config = dict(
    inner_norm=False,
    layers=10,
    final_lr_fraction=0.01,
    warmup_steps=1200,
)
Rows from block 2 of a small image flow-matching model, named by matrix and row number. Rows with one number belong to one neuron. Each number is 50 + 10 x the weight over its row's rms, rounded and kept within 0 to 99. All counts start at 0. After the name is the row's rms in percent of the matrix's.
After each neuron's rows are labels from the 100 images, of 14976 (inputs lightly noised), where the neuron reaches its highest value: "responds to" is what is common among them; "patch colour" is the nearest of a few named colours to the mean colour under the peak. Only what is clearly more common there than usual is listed. The data: streak pictures of flow and ridge fields.
# fc1: MLP up (model.blocks.2.mlp.fc1.weight, 512x128), inputs 0-127
# fc2: MLP down (model.blocks.2.mlp.fc2.weight, 128x512, transposed), outputs 0-127

fc1.235 107:32 59 48 50 46 44 51 57 23 44 40 58 53 41 53 52 44 64 39 49 47 51 31 36 50 50 57 42 50 30 51 53 60 51 35 43 54 49 66 64 81 52 50 54 60 27 53 48 68 49 39 55 70 47 55 43 50 64 57 38 43 48 38 52 42 50 25 39 42 55 52 44 47 66 39 44 42 42 35 53 46 41 44 45 56 41 38 45 38 60 36 51 48 36 40 55 42 38 53 60 35 50 48 22 47 45 61 53 50 41 38 44 49 53 47 47 35 52 42 52 59 37 54 74 55 51 48 57
fc2.235 084:32 33 59 39 47 42 54 43 36 58 57 56 42 43 41 43 50 31 57 34 55 48 63 41 53 66 65 60 51 57 52 43 65 52 42 69 49 52 60 44 21 54 55 68 30 54 65 61 45 53 56 55 19 52 56 49 52 65 32 57 43 45 46 53 71 53 58 49 67 52 46 51 51 60 54 50 55 38 66 43 48 49 47 42 58 70 56 48 53 56 55 35 44 59 42 47 58 43 44 44 33 53 45 39 45 47 59 53 55 51 31 46 64 58 48 50 59 60 38 67 50 52 37 57 45 64 44 39
responds to: high contrast
patch colour: black

fc1.389 103:49 50 61 53 52 45 21 54 65 57 54 47 54 57 28 42 49 56 45 47 41 49 44 52 46 50 51 48 17 37 59 48 61 50 44 59 56 43 53 44 44 58 60 46 58 56 48 33 51 80 38 39 51 57 47 50 54 52 64 25 53 49 34 01 40 36 53 47 44 42 47 56 49 46 56 48 41 50 47 48 49 51 41 48 54 45 51 45 55 45 52 44 69 41 47 58 55 59 58 36 49 51 45 51 63 47 54 65 61 48 60 55 50 58 51 48 55 60 52 58 40 62 32 64 52 45 51 56
fc2.389 119:49 52 51 57 56 47 29 49 50 49 45 67 51 52 58 56 50 43 38 58 75 58 50 38 41 44 45 41 01 70 55 49 58 61 45 56 59 39 48 32 53 57 48 52 60 50 52 54 55 41 50 47 56 47 43 46 50 43 49 59 47 54 31 08 53 62 35 60 45 57 25 41 48 52 54 36 47 52 53 61 50 43 52 38 55 50 60 50 42 47 54 36 28 48 52 48 56 43 56 57 42 46 47 49 28 40 50 59 43 58 47 51 57 60 44 53 52 63 51 54 49 43 56 56 47 51 46 45
responds to: high contrast; saddle
patch colour: black

fc1.272 117:56 45 45 59 31 54 40 72 35 45 42 51 52 47 52 58 62 63 49 39 41 58 40 45 54 49 65 47 44 47 48 44 53 54 38 16 64 53 43 45 71 42 69 46 34 51 43 43 65 60 47 27 51 45 48 53 37 73 68 44 40 52 52 50 50 57 46 35 60 47 56 46 48 44 36 54 57 38 35 72 48 60 39 43 45 38 42 57 46 44 53 51 47 45 45 43 52 53 48 54 46 44 72 45 60 52 48 55 38 42 44 46 69 72 41 50 49 33 59 61 50 64 35 45 44 49 38 51
fc2.272 232:49 44 51 45 60 50 58 72 45 54 53 58 45 63 55 40 49 37 46 49 46 55 68 56 25 57 63 48 54 54 65 41 50 46 57 71 56 44 39 53 32 49 37 39 50 48 68 46 66 55 53 49 62 76 41 51 52 52 37 51 40 48 59 52 44 38 56 33 48 54 39 36 51 51 53 50 42 67 40 28 50 44 49 48 45 49 76 52 44 55 31 47 46 46 41 51 17 39 66 37 55 55 45 53 60 43 57 62 46 50 43 60 67 46 41 38 50 56 49 48 54 68 49 35 54 39 59 54
responds to: high contrast
patch colour: black

fc1.372 103:56 40 48 43 43 58 28 48 63 46 42 53 31 58 49 47 45 58 58 56 63 49 48 37 32 67 39 48 46 58 64 38 43 41 55 53 50 64 51 51 47 23 42 63 53 52 54 47 45 54 48 42 67 33 43 60 52 51 48 68 66 47 57 62 54 35 59 46 36 37 37 46 47 49 45 72 30 41 56 54 63 59 44 42 34 75 42 47 47 48 48 46 64 52 42 55 59 59 57 50 46 58 49 55 52 58 69 44 47 52 26 54 49 47 54 56 47 31 39 42 48 38 64 61 29 47 59 45
fc2.372 097:57 55 39 41 32 52 39 53 51 52 43 53 55 56 49 58 46 49 46 43 79 45 58 39 43 49 50 59 47 26 50 35 53 74 48 41 55 59 55 47 53 57 47 58 59 49 50 64 57 65 64 44 27 54 32 31 41 59 55 40 59 47 69 56 48 66 61 40 58 66 26 47 49 61 64 40 55 38 42 44 50 51 34 48 61 35 62 48 54 54 41 59 46 56 52 49 46 47 58 42 58 46 43 58 59 38 69 48 56 53 27 42 40 52 52 37 52 26 58 48 49 53 41 69 54 52 47 55
responds to: high contrast; fine streaks
patch colour: white

fc1.43 104:56 61 59 52 48 53 46 48 31 26 45 53 48 37 60 61 41 45 71 42 47 47 42 26 47 67 64 55 44 52 46 56 56 37 45 44 54 39 38 55 51 53 60 53 55 47 64 42 46 55 65 54 27 54 52 59 56 59 48 43 44 42 33 46 59 48 60 51 31 45 50 51 53 47 58 34 44 38 56 51 48 32 45 39 61 42 61 46 37 48 53 53 57 62 37 49 54 36 30 58 59 46 49 60 58 35 62 36 64 52 62 54 67 38 49 44 49 39 55 48 28 31 61 80 54 60 45 48
fc2.43 088:62 38 65 52 46 43 55 67 38 33 28 40 32 41 38 57 48 60 33 46 61 54 69 44 47 73 52 39 50 47 48 53 62 54 54 53 39 44 54 49 47 60 53 71 47 28 49 57 48 57 53 67 83 63 42 43 44 55 63 46 51 57 40 46 59 47 50 42 28 44 52 64 53 57 54 53 45 62 38 54 49 62 39 34 43 48 52 51 55 42 55 44 41 51 41 53 45 46 56 53 55 58 32 54 51 56 60 42 46 49 60 50 55 45 44 47 42 43 54 50 67 47 39 85 50 54 50 37
responds to: high contrast; fine streaks
patch colour: white

fc1.180 123:35 59 53 57 42 35 48 74 40 55 42 43 44 63 47 31 57 30 61 37 52 51 24 50 25 57 43 50 47 47 51 46 47 28 54 43 57 56 54 54 57 70 56 52 46 53 54 50 34 74 51 64 46 41 45 58 51 45 41 59 32 45 47 44 53 46 59 45 46 54 47 48 48 42 53 61 55 39 35 42 50 54 58 50 47 54 54 54 46 68 38 44 45 43 42 40 41 40 44 59 59 54 30 47 72 35 40 46 34 55 48 38 59 56 21 63 60 54 54 46 52 49 57 42 38 52 57 39
fc2.180 193:57 38 54 66 54 58 51 49 52 33 42 47 53 46 55 49 52 60 52 61 54 51 61 56 58 40 49 50 54 49 59 63 54 55 54 33 39 46 64 46 54 55 84 50 41 61 63 53 26 41 43 54 53 65 53 46 53 51 53 48 26 79 59 50 64 40 44 50 40 49 51 45 43 52 60 47 57 55 54 43 47 31 45 44 56 54 59 49 45 40 63 40 46 39 51 56 73 48 58 49 60 50 62 45 53 51 49 53 49 54 58 78 56 43 29 34 54 55 60 58 41 61 39 36 59 66 44 23
responds to: high contrast
patch colour: black

fc1.359 118:54 51 46 50 54 51 59 27 60 59 49 52 62 43 27 47 40 32 56 53 48 36 51 75 46 59 39 43 49 56 61 48 52 37 58 74 49 48 47 58 33 67 35 60 68 56 43 44 31 70 55 62 39 62 53 51 77 39 48 47 70 47 37 46 42 49 64 60 36 59 47 56 51 49 53 51 34 56 67 49 53 46 59 55 45 61 65 53 52 56 45 53 49 54 51 38 50 49 52 51 57 50 29 48 43 34 52 34 61 49 40 55 30 40 48 43 44 53 54 40 47 39 62 56 62 43 46 58
fc2.359 168:55 54 52 50 55 45 55 30 47 48 51 55 61 43 62 51 53 53 46 62 52 44 39 37 62 37 28 47 55 49 52 54 46 53 44 20 51 51 59 40 70 53 46 55 59 42 34 58 20 41 43 50 47 44 57 49 58 43 60 46 68 59 50 44 51 56 44 74 54 43 65 52 54 56 54 51 59 34 58 57 61 53 43 52 51 46 21 49 44 50 67 70 42 53 51 46 64 54 65 56 56 37 60 55 44 53 44 36 41 69 58 45 33 50 54 66 50 46 61 42 44 24 39 56 42 56 51 42
responds to: high contrast
patch colour: white

fc1.96 113:45 70 60 60 61 55 49 58 40 55 38 38 49 30 31 51 49 64 36 46 70 42 52 55 44 54 37 65 53 27 42 43 32 64 52 65 41 40 43 54 54 58 55 56 53 45 40 57 48 53 45 43 47 52 54 47 51 56 38 57 50 38 54 55 51 47 45 49 46 61 69 66 48 43 52 61 41 32 48 46 48 56 42 51 55 46 49 52 42 30 59 43 54 45 44 47 65 64 39 18 43 48 61 45 49 48 46 49 49 24 47 42 72 61 59 65 67 51 60 46 71 52 53 32 48 54 50 56
fc2.96 087:47 43 50 78 66 49 45 54 40 32 50 44 54 33 67 46 54 41 60 68 66 59 48 44 48 50 43 32 44 65 34 32 39 44 49 52 63 41 32 53 45 54 50 59 48 48 54 50 45 40 56 36 55 47 42 51 52 56 49 46 59 79 65 58 18 47 39 62 40 45 61 27 48 46 50 46 66 49 54 49 47 58 55 51 51 58 48 52 35 53 37 56 48 55 46 59 22 43 44 67 52 57 53 57 53 45 49 55 50 50 51 57 75 49 48 35 33 59 53 51 44 44 54 46 52 47 60 47
responds to: fine streaks
patch colour: black

fc1.429 089:46 47 32 60 52 56 51 70 64 51 46 57 56 35 56 49 35 48 55 44 43 37 48 74 55 54 53 53 37 62 52 46 67 61 47 57 44 54 43 76 65 37 58 67 58 62 54 69 41 37 53 61 53 49 61 45 54 64 58 47 18 55 44 56 58 48 41 50 45 55 49 54 50 47 65 55 42 51 38 50 51 49 55 48 50 45 51 64 49 65 55 59 58 70 47 49 45 49 44 44 59 42 44 43 48 42 36 32 75 56 54 55 49 79 50 49 51 49 42 47 48 56 62 47 41 72 37 59
fc2.429 133:52 54 33 53 70 48 62 18 54 64 47 47 42 52 63 38 44 57 58 56 50 50 53 51 38 57 59 61 54 49 32 48 72 39 47 48 68 43 37 29 57 38 49 54 42 45 33 38 41 41 42 60 52 42 45 55 47 63 40 60 37 52 47 49 52 61 38 48 49 46 46 34 49 48 41 58 44 45 73 46 56 46 50 62 32 53 68 45 49 34 62 36 46 53 43 60 49 51 55 54 39 43 42 45 43 44 61 55 57 42 42 52 49 14 52 61 44 44 39 53 35 53 35 60 41 48 41 47
responds to: fine streaks; high contrast
patch colour: black

fc1.202 106:51 30 60 42 59 44 41 57 70 42 48 41 33 75 58 45 31 57 53 49 44 51 57 37 45 60 53 49 64 46 59 52 59 58 60 59 71 48 47 53 39 47 50 53 57 59 67 56 49 65 57 52 38 34 47 56 32 50 45 57 52 54 50 47 53 32 57 57 48 46 51 43 55 50 46 44 72 50 48 58 49 46 47 51 40 46 44 67 62 52 54 45 59 37 67 47 56 51 59 62 54 72 48 32 79 40 64 45 54 51 42 51 39 31 64 44 41 68 40 61 55 47 33 68 51 42 57 47
fc2.202 086:44 60 65 58 54 47 34 76 67 41 44 46 55 66 39 43 41 39 32 53 58 50 60 47 52 53 43 44 68 54 36 38 54 67 58 50 32 44 55 71 54 56 49 50 56 34 52 33 51 43 52 48 78 45 29 52 48 63 72 37 45 53 42 37 55 48 45 32 51 55 46 59 51 62 54 48 27 54 41 61 50 58 59 40 46 32 41 60 56 49 39 52 53 29 52 44 54 61 56 52 51 68 60 44 55 40 64 46 53 42 48 52 42 48 54 56 46 51 38 49 43 52 68 49 53 44 56 40
responds to: high contrast; fine streaks; turbulent
patch colour: white

fc1.252 105:64 46 61 50 54 45 46 51 53 45 44 49 47 48 58 82 52 45 52 55 21 54 51 38 31 56 53 41 73 60 56 64 50 49 39 27 68 40 39 48 50 43 58 55 57 45 61 44 51 62 41 47 49 46 57 40 29 39 47 47 52 48 52 64 53 32 44 56 47 18 42 55 50 49 66 42 40 47 40 53 50 41 31 51 50 44 38 45 56 49 50 41 56 35 58 50 46 48 60 58 52 69 28 38 51 47 65 37 56 52 59 57 45 49 46 48 51 70 53 65 47 40 68 56 48 53 51 47
fc2.252 099:49 51 58 58 54 44 42 43 55 50 52 35 61 50 55 74 49 34 39 41 50 49 49 60 53 53 50 58 70 34 53 48 62 49 39 28 52 44 58 41 50 60 62 46 43 28 55 60 57 55 56 33 58 55 50 39 54 57 42 52 36 42 52 65 49 48 58 26 53 62 39 50 50 68 53 51 59 49 63 39 50 53 61 58 40 50 54 41 50 55 35 62 52 33 44 58 46 69 41 47 50 67 52 41 48 44 62 61 53 35 47 61 44 28 44 49 55 63 41 80 67 51 29 40 58 42 58 59
responds to: fine streaks; turbulent
patch colour: black

fc1.253 087:49 45 50 33 59 42 37 64 30 50 41 49 47 57 53 46 53 76 66 41 48 59 37 34 40 65 54 76 44 41 40 60 50 36 58 65 57 64 40 68 52 55 49 48 54 63 69 63 58 44 54 53 58 44 55 47 48 51 37 62 65 48 49 46 59 45 42 39 35 23 49 54 47 49 51 50 46 46 55 57 53 45 53 61 37 27 34 43 33 62 59 39 42 48 44 49 55 54 48 46 57 37 56 42 68 36 46 59 69 37 49 52 53 58 43 39 42 46 52 50 64 51 56 57 47 32 45 45
fc2.253 080:50 57 51 63 59 47 29 51 30 47 46 50 30 65 64 29 47 34 46 69 59 53 37 55 53 47 43 35 43 45 36 55 58 57 49 49 48 59 49 40 47 54 38 43 45 47 38 47 30 52 47 39 39 53 51 49 37 61 32 40 40 54 61 47 48 50 62 53 52 70 47 44 47 45 47 53 60 33 43 57 50 46 38 64 46 75 65 43 60 39 55 51 56 62 44 49 54 43 65 53 47 39 53 34 50 60 45 65 36 50 45 64 50 48 29 54 36 52 54 61 49 47 41 68 40 72 38 62
responds to: high contrast
patch colour: black

fc1.326 121:51 41 34 61 38 65 54 60 42 33 49 46 43 39 31 60 43 48 41 44 42 44 65 50 40 45 42 44 47 60 54 49 55 59 50 65 54 51 44 44 55 54 28 40 68 61 42 37 43 78 48 43 60 63 44 52 52 44 40 43 50 45 41 53 40 67 26 55 65 55 41 51 48 47 34 50 55 40 43 61 48 62 43 54 52 59 27 58 32 52 82 44 56 52 41 51 44 53 66 51 44 54 54 46 57 47 49 43 41 57 56 57 45 61 40 37 50 47 51 48 41 62 42 19 55 47 45 51
fc2.326 181:56 60 50 43 51 29 53 67 46 28 58 39 40 54 52 63 49 42 49 37 46 43 58 48 53 54 44 51 50 48 61 49 57 57 42 36 66 46 26 55 47 53 47 51 47 46 48 59 37 72 52 50 51 27 48 49 49 46 65 53 57 43 48 56 46 33 65 43 47 46 41 53 49 50 64 50 44 47 37 43 51 57 45 51 29 44 67 49 47 40 14 58 42 40 50 51 68 60 36 49 55 64 45 46 48 50 51 47 54 48 49 40 54 52 47 51 59 47 53 79 52 50 54 13 42 57 35 59
responds to: high contrast
patch colour: black

fc1.361 123:54 61 53 48 33 41 50 46 34 48 56 52 34 64 42 45 42 55 40 40 48 37 71 44 45 59 31 56 47 45 44 41 48 48 42 24 37 56 35 47 65 52 47 47 21 46 61 41 43 65 43 53 41 60 44 46 65 43 54 42 71 49 60 53 48 58 67 49 31 53 68 56 49 47 57 41 48 57 66 57 51 54 59 55 38 51 52 63 52 38 53 67 49 49 46 42 43 52 76 45 54 55 31 55 51 38 58 49 46 51 45 46 48 41 54 61 60 40 61 65 35 39 44 61 55 48 35 32
fc2.361 159:49 57 51 63 48 22 54 56 52 45 42 47 54 50 48 52 47 55 48 52 33 52 69 63 33 56 27 56 51 56 51 45 53 48 53 56 63 59 39 56 32 50 45 49 52 64 62 42 36 42 57 44 50 39 56 66 59 44 49 53 52 69 61 51 27 29 44 40 38 59 44 61 50 57 56 52 49 24 46 65 55 44 54 50 67 38 37 58 41 74 58 56 54 57 55 48 49 32 25 48 48 44 53 49 42 54 53 52 57 30 42 64 47 54 45 30 38 46 46 58 52 50 53 42 30 49 60 57
responds to: high contrast
patch colour: white

fc1.444 090:49 57 57 47 38 46 28 64 26 50 53 45 53 54 55 46 59 40 59 48 22 57 56 57 55 57 47 53 22 43 56 62 44 40 44 46 42 52 43 20 59 65 64 46 47 60 49 54 51 54 56 40 44 60 48 36 75 52 30 50 44 50 45 56 44 60 31 58 60 59 56 66 43 36 27 46 41 47 39 40 46 52 50 42 65 52 64 41 44 37 41 51 40 45 56 40 42 53 49 35 55 47 39 51 36 58 52 44 53 68 50 44 50 33 43 56 47 55 56 43 49 32 60 50 53 47 39 44
fc2.444 093:52 58 42 53 68 47 65 56 51 49 40 45 42 35 53 42 58 56 56 49 26 36 45 55 49 48 59 42 49 43 47 53 49 52 56 58 52 39 46 59 75 36 52 48 48 53 54 35 45 43 56 54 43 56 42 50 40 77 53 45 54 56 40 66 55 57 44 36 34 57 60 60 41 29 74 54 69 46 44 38 40 55 39 50 41 50 44 64 66 53 49 58 44 47 61 45 51 57 42 47 36 56 47 58 45 77 59 32 38 57 53 50 50 54 33 59 59 57 48 54 34 51 24 62 43 61 59 64
responds to: turbulent
patch colour: white

fc1.44 129:56 50 53 43 52 60 60 78 60 40 48 55 49 55 66 66 40 46 50 51 26 30 38 56 58 65 59 45 48 50 57 51 59 38 41 49 51 48 51 67 52 57 57 48 59 57 48 65 46 52 43 61 60 42 53 49 38 58 64 40 30 42 55 57 54 44 60 43 34 61 54 54 49 47 60 48 41 50 28 48 50 66 79 55 63 34 59 61 49 59 39 57 57 66 44 52 48 48 35 46 57 38 41 71 71 47 57 31 49 56 51 52 40 36 46 39 64 54 49 52 46 54 59 42 36 48 45 61
fc2.44 100:46 49 38 57 55 38 70 27 63 53 58 46 59 41 46 56 56 52 41 58 38 40 41 42 31 45 52 36 50 37 41 43 67 50 45 42 53 50 41 46 54 38 60 51 36 57 55 45 45 46 53 54 38 47 37 56 49 59 34 67 37 52 53 48 51 67 48 58 58 53 54 59 50 37 51 45 52 33 81 41 46 52 47 47 38 60 65 55 60 50 56 36 49 63 53 50 52 54 38 56 45 43 55 61 64 57 71 57 43 50 54 47 47 11 36 66 46 53 54 51 45 44 41 66 40 62 37 58
responds to: fine streaks; high contrast; turbulent
patch colour: black

fc1.117 092:32 40 26 41 50 49 49 53 48 53 57 47 76 52 49 35 46 46 36 45 40 47 43 54 64 62 57 50 51 44 54 52 67 48 50 67 56 48 45 44 64 44 42 50 68 68 41 31 48 57 46 73 37 63 58 60 46 54 47 59 44 35 55 58 51 43 38 54 50 65 33 45 55 33 62 57 56 53 46 46 49 48 56 60 59 46 57 46 62 55 52 51 59 58 48 64 50 42 33 35 58 57 44 67 53 40 85 56 52 45 52 44 32 54 45 57 45 61 32 54 53 56 27 46 48 56 45 46
fc2.117 100:37 44 19 30 49 58 65 46 45 47 61 55 64 48 37 29 45 53 53 59 58 57 43 50 52 39 46 42 49 34 55 58 59 44 55 55 52 46 36 62 46 52 27 55 46 68 42 62 45 68 43 73 63 32 37 56 65 50 42 50 51 61 40 53 59 63 48 61 49 38 38 67 52 39 36 42 66 50 45 41 49 46 48 56 58 54 33 49 74 57 46 42 49 54 50 40 46 49 37 70 54 47 47 62 51 62 71 52 56 51 52 51 41 66 54 44 48 44 65 45 42 49 63 52 45 54 51 49
responds to: fine streaks
patch colour: white

fc1.455 116:76 37 43 34 43 35 54 75 50 45 38 32 56 24 42 54 47 39 50 40 53 47 52 47 38 45 38 49 43 53 50 61 45 48 40 44 59 52 57 37 52 47 48 62 41 45 65 37 36 63 48 40 44 48 41 46 55 54 59 45 55 52 35 43 38 56 72 50 50 52 51 60 49 41 35 58 74 42 48 50 49 41 52 40 53 43 63 41 64 61 40 48 47 61 44 43 54 53 45 61 56 63 51 18 60 25 45 53 51 54 54 52 46 56 54 76 52 61 66 58 59 44 50 50 53 46 47 56
fc2.455 185:70 56 45 45 45 61 53 50 57 46 41 26 50 42 60 55 46 40 41 45 71 44 45 43 62 53 28 50 49 53 49 56 54 59 45 52 51 49 73 56 46 54 29 20 59 46 50 61 35 64 63 42 54 50 49 53 52 48 40 46 43 39 55 48 59 52 49 39 48 43 49 38 59 63 48 46 41 47 34 66 53 62 52 56 51 44 48 47 50 46 44 47 46 73 38 57 30 43 56 48 58 51 43 53 52 46 41 66 44 76 58 39 40 42 41 21 41 54 71 34 53 56 39 41 50 54 55 39
responds to: high contrast
patch colour: black